A small class-conditioned image flow-matching model, trained from scratch.
Data: trained on single toy objects rendered from many sides on busy backdrops, 203450 training examples, 3.8 epochs.
Rows from block 2, named by matrix and row number. Rows with one number belong to one channel. Each number is 500 + 25 x the weight over its row's rms, rounded and kept within 0 to 999. All counts start at 0. Numbers have three digits each. After the name is the row's rms in percent of the matrix's.
# convs0: first 3x3 conv (model.enc.0.2.convs.0.weight, 64x64x3x3, standardized in use), inputs 24-31, a 3x3 kernel for each
# convs1: second 3x3 conv (model.enc.0.2.convs.1.weight, 64x64x3x3, standardized in use, transposed), outputs 24-31, a 3x3 kernel for each
convs0.0 081:516465490499445500459494502500484512530545511511510524495510494496544509491520511518509509521519512511509479490502521503480500494496504483512508467530497492479488501460496445506466567550468502515507499532505480547517
convs1.0 093:537556497491469508495506465457515506474507472466508488499489493511545514489473480529512517512523478482459483521470489511474501500532528526524488536459497507559542507493493488551544489512518509551469478493514496480480
convs0.1 080:491482529495500513455485531487502483502525522500505495507452489509509492531486526502501496493503492506495499500491522486509493495486494503533464502524475483493472535482480458505477547487484487481503523477509522456522
convs1.1 091:512496499507496551509461531518510519506499520503509530515490493515522522533553481515507508496510520543506535491466486550494529502520506483501476540511521510539489494521521524531480528530480512461485490484504524528506
convs0.2 147:495506493505482478443449514504509532519476465484453480510493501500512483527484477497501499504511517529497528500497504521494487521509531511510503484460523538516511511504486489490507479470539511499501493496489454481521
convs1.2 128:559570448489500540497498514477455481502514508506499498526490478463553542516512505492490535474494485499508491503468517487501518509528483437424448487519539496512498460473496489507537496514516541569508510571554499504489
convs0.3 109:491482503507506506488521513465480492505461501511511450504529498508493517497499510467499514501514531535511528491491500531487495482472503496531512525524477467494492483482502486496446488481456520531498497499536505510505
convs1.3 093:487537525491505523509517510483542496426510522479521539502470531476525506513465518502504501515476498490483463465489466478513511506487499542526512528519486515443486504492524486505468494520498478458470501527495499453472
convs0.4 084:511517502532461503482491533510522542513530521483501517457492494499509491540514481516500514489518494514531518515508479505515478524512490494463475481491535468483501513486522545537449528488553486512503514514493504536514
convs1.4 083:460477486519516494466559483456516503510459474490512517496496470471495496496528509459458494513534496486476497548519523487519485503522495503498469456548503503524529500452439504480503515533524479516506475535509507484534
convs0.5 153:500514485538507495491470529485461493501479496510544506496514513492500493510502499492488481518505556499483496479480517506511508511506473503507510478519479511486522516498480514536509512480485481520521513487483506482476
convs1.5 116:490475501523515505488454465489482476484444493515518510505522483516503501474509531474476497486499509516501516506495477475480483505489485500471489499471432514505520459490503498475477525506499518527493527558517488536528
convs0.6 191:489455540454583427527437510465496527521374543526551442525488481496472530514502491495510505477522510497502480501476496496514488459503497519516486509522501481534509503446525448595479499517479488515477547485515516511510
convs1.6 133:521552513509577556518538559487502487515464480490464499480481488483461441508474454493461523500569509504496519493499495498484477490486457507485522505460511506492492515570500504540522494523504470450476508404451489467461
convs0.7 051:500493502504493497494511521490502476479509475485490488496498503505510507494506511502511513499504506506509509509514515498496502514514513502506504518517509517514509494512507482484479523529487497496498499502489512524506
convs1.7 087:498507500497516496467497519540475489479481499514478516494557490535454494467448500491543475449567518471469498460509527492519491483465489499502524475481469474455491523489468513486475489471484520498526490538505491478446
convs0.8 085:515521481478504496480481499494463487503433484517487485435451487488476522503485514495503535552536494509503533552544516512556523469493522459442455476470461485478480491438476507510453505517456499489515481444491479498498
convs1.8 084:480507532476486484501476499483462494493567506509527485489488459487553490494527536493492507502524494463531492487483509491485485529489450500493525491554464479533468484497432531411496474487556497479493502565542489516474
convs0.9 102:500475529495471465489502489506527501484523582531453494481476475509504489510463486533478498500495471502513491512497500515503504493498519515488525501530521501526487524506542510475474465492480539515485521502507497511513
convs1.9 112:501490489561541502503477490495536494462468464516477471506502517532574490541521493469501528547506496515518522493511496473506461438434448512528509432412458540525528517524468513548475507499473503471516451455504484458497
convs0.10 115:530546500526470473519538513496513504490547464503447438496508486507490515506521493496482507491503488505502491473467515517511504533500529507527507543515509485497493500486520498505498481478532470497501499493518510521510
convs1.10 122:485501477501518457511470465520500509492496522535534476497472525509521528473524504483460474496485534498491493522530494506495476501515513518510488482486491510473479506502510468435480462525490518503493534532499450518521
convs0.11 102:507491532476507545440478490467477487486459479498518543494511476542499484526501521453481514521490474508502484498487511504491540499496486528523543478492506474484492487483490478531528521518499509519502475493515474467461
convs1.11 087:529493506495503479476484503490480498533497485530519510463543514551522480486522510493497493529490490523525484470471511470500511517504493439558505437510516522525534499477504488524516503512475493491503505493504485485479
convs0.12 100:503500516484548515550502514521455474552485498503469499509503518502497480472496516460520478518472511495496514494495514508478515472535502530522505511530481486492507447494458480521482486499561470494497460491489487497493
convs1.12 092:494465488513481527481494534466511533484447494538508493482514464469534521503490467472519530514546456518483501493462538505494530544536491493504508538527503466493473491506523529524474512501517490477507535518538464502529
convs0.13 043:495507520485448445489487508470450500494507570495442518503494519503470490515507527507506504509502503497492490518512512512505501504493489510527537503493491524533529516511508504499493491505496517526509504492491501508497
convs1.13 077:476474496480462500467495500498514555526496501441498459508448537517545483513585478469490445476458511470510503511507450492497453486492481493504512476503443506504523524440548505514513509500495500469511544475477504511495
convs0.14 103:504476505500452505483464505499525496475488548487505505475496508506478496484467485514461492461494499475483457516519521501497512519529491501507473496479516498515511520444493499567471535482498487492498520518485479476480
convs1.14 091:483505520463558532562521498469517505469495482566468488504520521507511493490475526498533493510522498514504511498542499522501555486481460466500489478516521524527490543496531531507477500489508480484501486510532476526504
convs0.15 135:506497505488481549431487495473487511487497500478434498486484513500495491501506481482496480481499526510492487507499493526529508477498509521516499482483532511505495483508496506539506505512496502506474524497474510486489
convs1.15 108:553491504517473528506459486518497534518527497493498520519497514504540539515537466544534551551524533520505495488546531495533530519519513525483519496485496516512518488498510466488494517509466497514500535519520503508532
convs0.16 090:505522480541487500526518521477448483490467479479492521502455500508456501498473510513488524486500514471523515493480490494495483497493479520505507546504499510499476498473493520507502502478502478491544490504529482495512
convs1.16 091:522500474494444491495494488477514483485521477511487487496516514503480558478522517487501558498495518496534529498477471486468451487461422523509502504482483502521482461465458475449508498488489515515467524522474475488502
convs0.17 077:526515483465477516485502500492531504538481502488517486513471475501511471501478484489508506477505524483487482496488494468492496460532496484463451513469460534495466470450527506527475501492488478525494486479504488502518
convs1.17 089:479457516507480528488545467569482484522559510453514555503486481511522521549508509514469481522509518487483503505455504495531474531479527500492461494501473501535502482508508500481481485518515492530461530557480498527463
convs0.18 086:518503505487484519537578547492478507514457494483513488543505526511522469479473483524537525511535535535560539501494483532503504529522531541535529532458486478483506504476491475469490505529511493494484479524474525490487
convs1.18 093:497467472465472490478496468505494464518530448481518528503492514504518485440444443454455494496505478480485479494482477475462513486526518479511497493484475532486489512489507501498477442497493508493478455453495504487485
convs0.19 075:455534477458565485476529473448502516532507500496513498496521482510522535523501492487490501488489473500461494502500481504465492487529528507462531443434499476489504505521529510502467502525562547495480468546496500497496
convs1.19 093:482481477533517506525508548469529549529519480513512532518512495480504510476465503488482499489508438497469483525473552467517501467510492527500557490502484505520487479450515541479494500497529472468519519516560497526474
convs0.20 151:502511476503381523474562500494499504486577511478393461502509495487457497499534517502499475499491497481493485520512519490488479483482515517502522518490519483496470502487500474458489480510515502520502490473508544525504
convs1.20 129:500539532489492494500498486500453477494555550496457459526514480465436528465526496506522516505501518512508513508475495480517520506476491476459465531477494512515522467468459504477509488503508518545517525510518518540525
convs0.21 084:469497471513561498487524509493495527453460555465520493488483486480484525490458514476505514517497551512494488523560523525490513508507499472480447524518485476520478458522531490502484413571479492507509548490491531473491
convs1.21 087:492495508499506476509525502518478544507529488461524505497562489496567446528473542515544509460547496499491506505474550491468533462539527495490514483533484505526532522462554523548511503479476493555449499492451500480526
convs0.22 112:510452489505508482490548537513521456469477500506427445524499489516458511492496518487500479515521529504493501513523497458473478478503517515494504484488513494491514511475551481487468468534534498489475502477508478519488
convs1.22 131:460476521472440482534547477521576513496535530500442493481477485507525524516550507501526507470497500501532502519548539534527519498492508497496506494515515493504494499491527510489517491493511518508481498507489523538503
convs0.23 062:527446491484459495488501472504464531459515502483489498478460493532534447514523449496521539487533494508515496539517528506503532526532510502532501504507532536470492490488508516484448483491486471499512506500488469489494
convs1.23 082:493494514486508553516494497528488529469525548502457475535530438570525441447509557466493505482484489476498502516519490484520498479487512484457486492514505534549493474470487515526479519539490517514470506494470510509534
convs0.24 093:472480512487548487500536491495490502484468508460485496506494510499523499522527517478479505485492486480470466485515505486494491489505510473463494490523512509523511487557494476529490446459459497501521499442478496457478
convs1.24 106:517523498491549549483538511480492519559536512481576479480504499512438504519491504506520486521467481482470510508503505483541537481478546529525502473511471467473505516480452483486483528500524495493495504470473474509492
convs0.25 058:495503481476457487481477473468491509483566467504549512494498474509495523496508460523506498503526504516492513503500498529479502510496487482492487487597468492523482485478530495482486500488479501492504527462477479533508
convs1.25 086:505506490495540455503509490512448503483529522535466446488503519456459524517509522481420487514508526503488499491478470532466471551504489503516500481566512482511500521516424464479510530509535442507524474454509463500491
convs0.26 092:473477483503499463533559572459516537501464520464492485511498502467475563494508501506495488496491484502519512490520487481500500476475500508496492512518472502508494481506505443500467455521521522494510507482521497484510
convs1.26 094:492488479496480536500503517495522495443567461535495515478501471441489501541489484538489466462519478495560455515496524453453496489503515497490500512531540504476530476543525535510551476523489486490499477489518494487482
convs0.27 036:498521508499515500493496484499517507505521497511526508520509514515502510521505519512506513501500505506505511497497505499502511502503510532537531526526520529530523529525526536515510516507508462462466456463462455462460
convs1.27 082:496471505511506463478467477529512497505527441523540483505501545478481513468466509503468517498512517456472497519503498497469476550495464484504520545485524479489521517498506468483491502502469476472492486498501555489470
convs0.28 101:446419532497611444505510462470486519549529458524510557522472488480498488507469496516515509494517503525491515508509474509518521508510487503504500471487487514502490470497515541512453487470493476513505479546495473503509
convs1.28 111:538534521531409453488508507492538510529462491463506512505503486466537497499498510511560495512505523533498488516499484497537542449478516537481496480511511501504509504549511617489519490476484512516507505493536515487527
convs0.29 053:488515499502494514496481476525509494446472483505482484473466439498548465489453520544521507494479485542536512515480527443519501539536517509520500466547478520530513470489471465467471456463479492515488530483500550496507
convs1.29 078:446478470475457481474471480572507548509506549511415540535534505509542591494513479507475482460496527502497497522504499489562496484478550497491483478464483492465480414446475509483520494467470515500484515535508531518474
convs0.30 098:491528510530477467512493507480495512502523455504530527504503512470498510501473519492525503468467492491489477503480510522499513507483495517473494505506497511527505498513531527568501496542513529515492536455498518502496
convs1.30 104:494522507512502511514511466509492462440508486520544489476461530546535466504469505472470476479544498492489487499525489497495495531507513488452485542572500521505487483530520506451571509460492481488500477493536516501508
convs0.31 083:529503500528472478537504471500491530496521557498530511491534497421475511487490517487537496484463492507553474492470521508473489514531510533525501490474507513499509485469466475473488500477470523503493482490490499490509
convs1.31 098:550542485501539516475504490492506504490492493496496527471545543518503547489415476490496500481504489502542497505489454526497508519487516497486498480547534497520491541475502510498543545543500532519491499458524496482461
convs0.32 115:502484484479473518485474528489496480486558568488420540499479479508452494472498492489486513515498472513513472508519492499494513488483518451504500505515435511513453504499483459490530452455466485487512486490516502459512
convs1.32 118:506546513459467493484498485474482510510487505519529484550493505523529504492484529514470489528525490478503522498501530465512530561507480487483529561476448487515550573509432450549478514528500465518518482494493513499489
convs0.33 102:512530481523479515558514510499524528544500530500573504525506529479511509515503544498540497497486504485496492524483499520528497478525496483515508465480483502516513497520457513465514457474505494501509488488511484477477
convs1.33 094:502480504518554537518508483509510536572537517447526560510519534554499488510521513504508499511545528509491543489479513493525534485500514503500485491481502492486531492446487534544469482503444498503485469489493533466529
convs0.34 086:460492483434464513497468497530429525517456531456458506501478475491506477487508478514516515525488499491479511509511500521517494512517486486503513500470449517496469473510488520532497499503513501513513422529542470507502
convs1.34 100:483485537467439558500495528505484562467523495487519462506455523476488523514483458490478508491491506479517487509441520511524531510498510510537475557518491448467503470549553507495525499508546501503526490521532469470528
convs0.35 085:484558451495532486513437512455500519513452532494529517496469481518495440497493476490516533528538550486482481511525538495497502502504441504464448521527450459528498473539498488539510492500490481462482486486500510456471
convs1.35 097:460486477491483523506495514500504495483482509447451507518466507529484525498529485522511539443509506477470502493481529495518482485476456499490513473442474485534511471483486473490543487473491502530512501558493493540481
convs0.36 038:512512507506514497508520507496501488497503507516527521515504520509502508508503507507509505502503500501497498501505505495501501497497496551551551544551539543547535492506493488494483487499489500499499499495494504492499
convs1.36 081:466498531474499495520464475563572506463499511528488493550495490499615511504516476513492497513488484507477445480501507472497510484512536482499500457489493510514461467472480503475465539516538502461507478508489504559490
convs0.37 106:498504475489451477499513484529476485525476448550450484515501496464475494460501482489510515465487472482499498485473466526503489542546507490530526467506517496486478473512506495474515478485551527505509488531508542531527
convs1.37 097:516499489518516442512479461479503513548490484512510471477503525441491535463525483476510459504537510476496496529489484537513476543553524508510492551494534473474479511515493467524497476495501498500493488497506520514485
convs0.38 146:533470482501509514475526511501519493485533561493407501515482518535443490460518511499510512492502514501473482488529503517512541538490489495503480467490524503487493506507504501493510508466510472494525515462492487530499
convs1.38 143:527493471532553532505506499484442500495525484485490519487513514478436512542530499534482489540524518518538497491502531509469515533483506486509494534480511508511485545509507535529523480543507486503508476421488540488465
convs0.39 099:520531481516498548491501476484442528478487460500482503487491491472492478524510517471472511528502491506511463474458519470507489513489442454490499504562506513523495511535478512510484471490464522488482502480511524488493
convs1.39 088:490450518493480502492528526472515489467501481462497478464528479517487532497537466539508523472515489483520531536523467545516489471441492501498480509530521512527510493540483500489508525454491523529488504478496532495484
convs0.40 091:498529468488541438525489484497485490522512557489473516512503495486548475490524491500518515517480522509506530484525482488502499499480479517491547517507587514523508488508552457517578458501546515519482497607503537556427
convs1.40 097:490470500476512521496486516456527494501471501517525483496517497535510533503553478493498521566450501479509510475500487483569503523497486550474493567564484551483486494534509510469507446467503505455481480477485510503497
convs0.41 053:473541473460526469461496485505447498520422487520433465506487514496502515507511522510500502514506500514505506506486488505483480514497493527522514514510521538520539483500483481513476469514472459497480473499477476514486
convs1.41 095:492512501493484493501507504452486537528503503473500497461504496488468557457501484529511472495495503470499487476497480546495483519522544495468504519499480505478474459521534482495491453459513457496455496547485508527508
convs0.42 089:474474518470517465494534506504523529467500560496457460494503498510521500506474494450498503467473456522482542501501492496550486535522545447473537516500529490515494466502514456525472456492516501499512505518528490518488
convs1.42 086:506539499544506488514519500500537527553528520470487513527528478520525504495518519475491496500497484486529497483460491456463507518552526515507493516507514493490521496514547483547503517496510555479510476498499548512527
convs0.43 101:500589517496528489523534501493518527455478544505531550504518495480505492498504507503510477483531514488524509514479499488495510480463503487486461525496456507517491492502509528491472490509507472488504449493529493508493
convs1.43 105:514486495506455452521441481463489511497494497473454472471527533442532521471532489482517526513507532510492490506483487477482490482477499509489453509492489494520495454494502477508533499494486506475511510512471498527516
convs0.44 103:506459519506506485522501528464532502492503537491465506513508502529523445533497487503550517529506506500462481501475470547508517525520508518527544493470461499482499467498492489511470490470486516489530510498490478523477
convs1.44 090:461517516515476500499499499466500444508495526516544496501503457554491501488487500481496481502487492487468504501479511508520471540521548512500515512569535432458478498542527480464511510502484516472519495498491498480497
convs0.45 159:480468545519476484490500513517467560502508574496495459490504497498554509508487497512506502499524480494473489520503478491504491510507504484524544483451506512503513482501522522479420506494539504518501507601507501505506
convs1.45 120:517516495501567485518539487480475481523451493469480487485472466481425471439440472505494489494437509455477499482498489508516521524488494500512501525516511498456525513514500535475499503472478488477500506509489498490499
convs0.46 070:463480509481446482441496496500522563493479500504465511488495470519492522495473506524484499518465467490483491543530505536497484546496532497488492479445445492433466486483541504437489497509522489500490472469475531506494
convs1.46 083:486501476504509491486483473520551460544535517521514503555403499498532515484528538524480504486520455504480485506512535494519469526500505490497530468479512482512492455510523489486474471596515509471502482470499481484498
convs0.47 086:519496510528508520519502456454479518466463554470563562459447488456537506485513513486519477486521502517491502490495505494486500466486483489475459507487525541525524506519510470530463483553489509460501512530478471526487
convs1.47 090:521505494475524492458487512482466499448537507476507527504495485464499499480543551528487536477521498479536494484496501497537505485494539512502472504502527548484521556407519522521463475451485503556508483505465492542460
convs0.48 123:518505511495468468471531496502488484493526481494426497483503514488497461513500535529513502502475482507520526524501499491465461491473487511531513518498505501472509528511506522476493454479502468494499464463474537546520
convs1.48 122:466452524526524513515523507531551540462438528517487520500533490533550507525480521509524492476510508488468503494510539509513529530534535520535547525549505481454493513521544490474477476509486499502476514549509485493519
convs0.49 151:517510502483526524491408473515517481496467440519572543495474490482529510528413476486486489503494493492496499504517509492496486488497456481487488503596552519509496486495487475458529527523488508508499488508511502460523
convs1.49 127:502542497514462472480502483477455456500511511494493504505509483494490505518524498505503466499508513495504495522481498507490494505495503466454458496458526512502488522493490461458479509496502510549512500456503514501499
convs0.50 049:517523526530473509494519543496517451485486490454521455496491471505491493465515505500519515506543530532512503493525502464474482493489499536572537557567550522521515520483498491515509499538511486517516472495510477514508
convs1.50 071:524494505486493508528474492532463488503524449511465514484473471537452459536508527522513505457492533510467461484500488544444534512500494473491502502528428506520501490495457479516495535520487496508533543474471457524491
convs0.51 072:501502498545498490523498503495502490473486498477445507478507495466524513503578527487503494504491477509536485499466489466490469474505495482509496462488484469453473495504494501523456552428473455489481470521470508512517
convs1.51 089:514513511469528503467506517497547552493432481499430511479532501488493508543473456469534489501468490482456485505541526508512488514464488514527447422490508506474485553486491541470486503517485500467510538446475496491479
convs0.52 079:484534535515566494478474513503553490545531521528448526484485470468494512478497527507497489506504516494492517507484546506485487507488514518550526498435468505487497498535514513510490484442489501491485470495480482483439
convs1.52 094:501479502470486488464512517515525507537484443481512466511549535558477512515502455506522494486443482494514501467524519494535523508489487482484538512499507472520465503472496463487514510493490484495498524494578488511501
convs0.53 074:489502445511532558522510490478545504502524528504525519481495522508496505512484507490517516528520507508446486524519505482466476499532514529467494508536521525513486495517491501482460563491480538497489559472524525512521
convs1.53 086:515544482434463503522457502507459496494480445522524500508491535478495470465514512515521501464492522458517482490477519496462521524502487528533485494512512507507496512508535519481518459532464498486515542517459475510483
convs0.54 146:489502514569569496495465466510484486485492497464421475489504512500469480509580500505524508487485492473460493512508512482523488508510524500495511509566509515508511495524507520503527423435508520532511487447474517444526
convs1.54 124:506465471505476476498514493486445497489564528504488509494545499532379516498501504498505460548513507502507507514531513508501502489486504471532474543515494513498493486531531469455551497487482487577543521492447513505498
convs0.55 125:492509485500510484492461512497507503526460503499538498490509498488554498544431495493480489496500498489510500480506501490517491485511498495498542467562456500482494504480517448444518539580457505507494480491515499546486
convs1.55 117:495505493513503474516502519475500497502490526503525486517458492507478503486543473522510478508488507492541494524485517499503523488518504543480501499439520443508495507435498545551491502538536479524509584455519500525521
convs0.56 100:455506485514522521474508490509487465510517470478497457531532516545530515528536524520500490488467483488493451503471503498474446526495523482530485487544513480491508479463519521510476468483515509472523482513483508535517
convs1.56 100:560530476504532523540494545506507472563529458510484503470470477473496456492461484500556467491484455482498508511421494468448522480466500470483504522510493467526463480571517482540486504492498500488500488458524523510479
convs0.57 093:562586505545588499463526492508526489517528397524571464456500492481503492457476477512502499508484518497498494518482498499504497528506529491489467482484487482483497506484492561530481562503529502517478508547488483524518
convs1.57 095:510513497509567464511490505480522529570526502522506477514472455495508512465482478475468527478542491499520495510524501510530500438530480499526501536470520485522511505509494510469518506507540490547496499464484499533536
convs0.58 122:454522501471499493503519492517533453502539463441479430532478479511490496510503534527480512454485506487497483519502457490450526500491490496499513517473520484502523481479518518516487521463511450483507476535517505521506
convs1.58 108:502535500481501488480487509486539486503482480497502480493512509514535495492520507520515471494530510484487530462498470477520507467493477476502542471592523504497479522481473492476531498465513481489495475460531496518513
convs0.59 088:509490504518524477522529544507463447556535415478495517482483493482478459490497477522495518488529528512494514501500529481494528512475487503509451470513487499499492528509483514517465514484455518480498511417467528513503
convs1.59 090:486518510492418524534491525504526460580498491532576468508487512503492476505547487518541533467472490505501524492483444557505496497482484501526521504494493486536490524508507526497502509476477504526491532544493478502480
convs0.60 042:523490471504488481489518500536521482514493441497485457514495508515534503529524510495494491496512505476481475517509507517501508519504512512544508521528544489489520529535512518528511527501513484508499477490465501489460
convs1.60 086:459527507465475496492471442514515552548472469470484530561518472505550499462518550493503531458487501558475491476497486482529509521486501479534532537544523482495488553473569499481495494446479520470467466558482471489485
convs0.61 083:513515487519502505548470513487520522429538508479493487492487502497472494467515502497497480497522517485501481481485482492456460502490489489474507532517506534508523533531497519482502522540560500511496522510526512505509
convs1.61 086:528506468538523476487518512528505455519483536502499537518466537491470470460515519514509497470491495541519517524419454474463488450495549469468507529505478546520490439445487512554508505461517536479489510500432520509522
convs0.62 112:526514538533532456513553471492512503459553479497502508500497488530480491479490515516503492506502487508509507521501493507486521501480474487491510510491496498502519506443528529470506498504494507506507531504499518485507
convs1.62 107:490505511475524560504523548546475509547556477493470518503473492489507498517459469536526528495567499514501547497517516515529534505527550509502541508542545457480480507509529489514533501499478497497497504513511530475511
convs0.63 042:518489460492445460488509493513511481506529457459426450511507503496494499520528529501499504493495500485481487508517516497494515507507526495504500499495511493505522494500498520524536498492512463486497464488478482490497
convs1.63 084:491520464478497494496500500533496548449484487522486441508470532492474496499486499518476477441471485478457545502502482521499460497497463510520510481498484497497486509450478490525507489512490496496534471497515510490481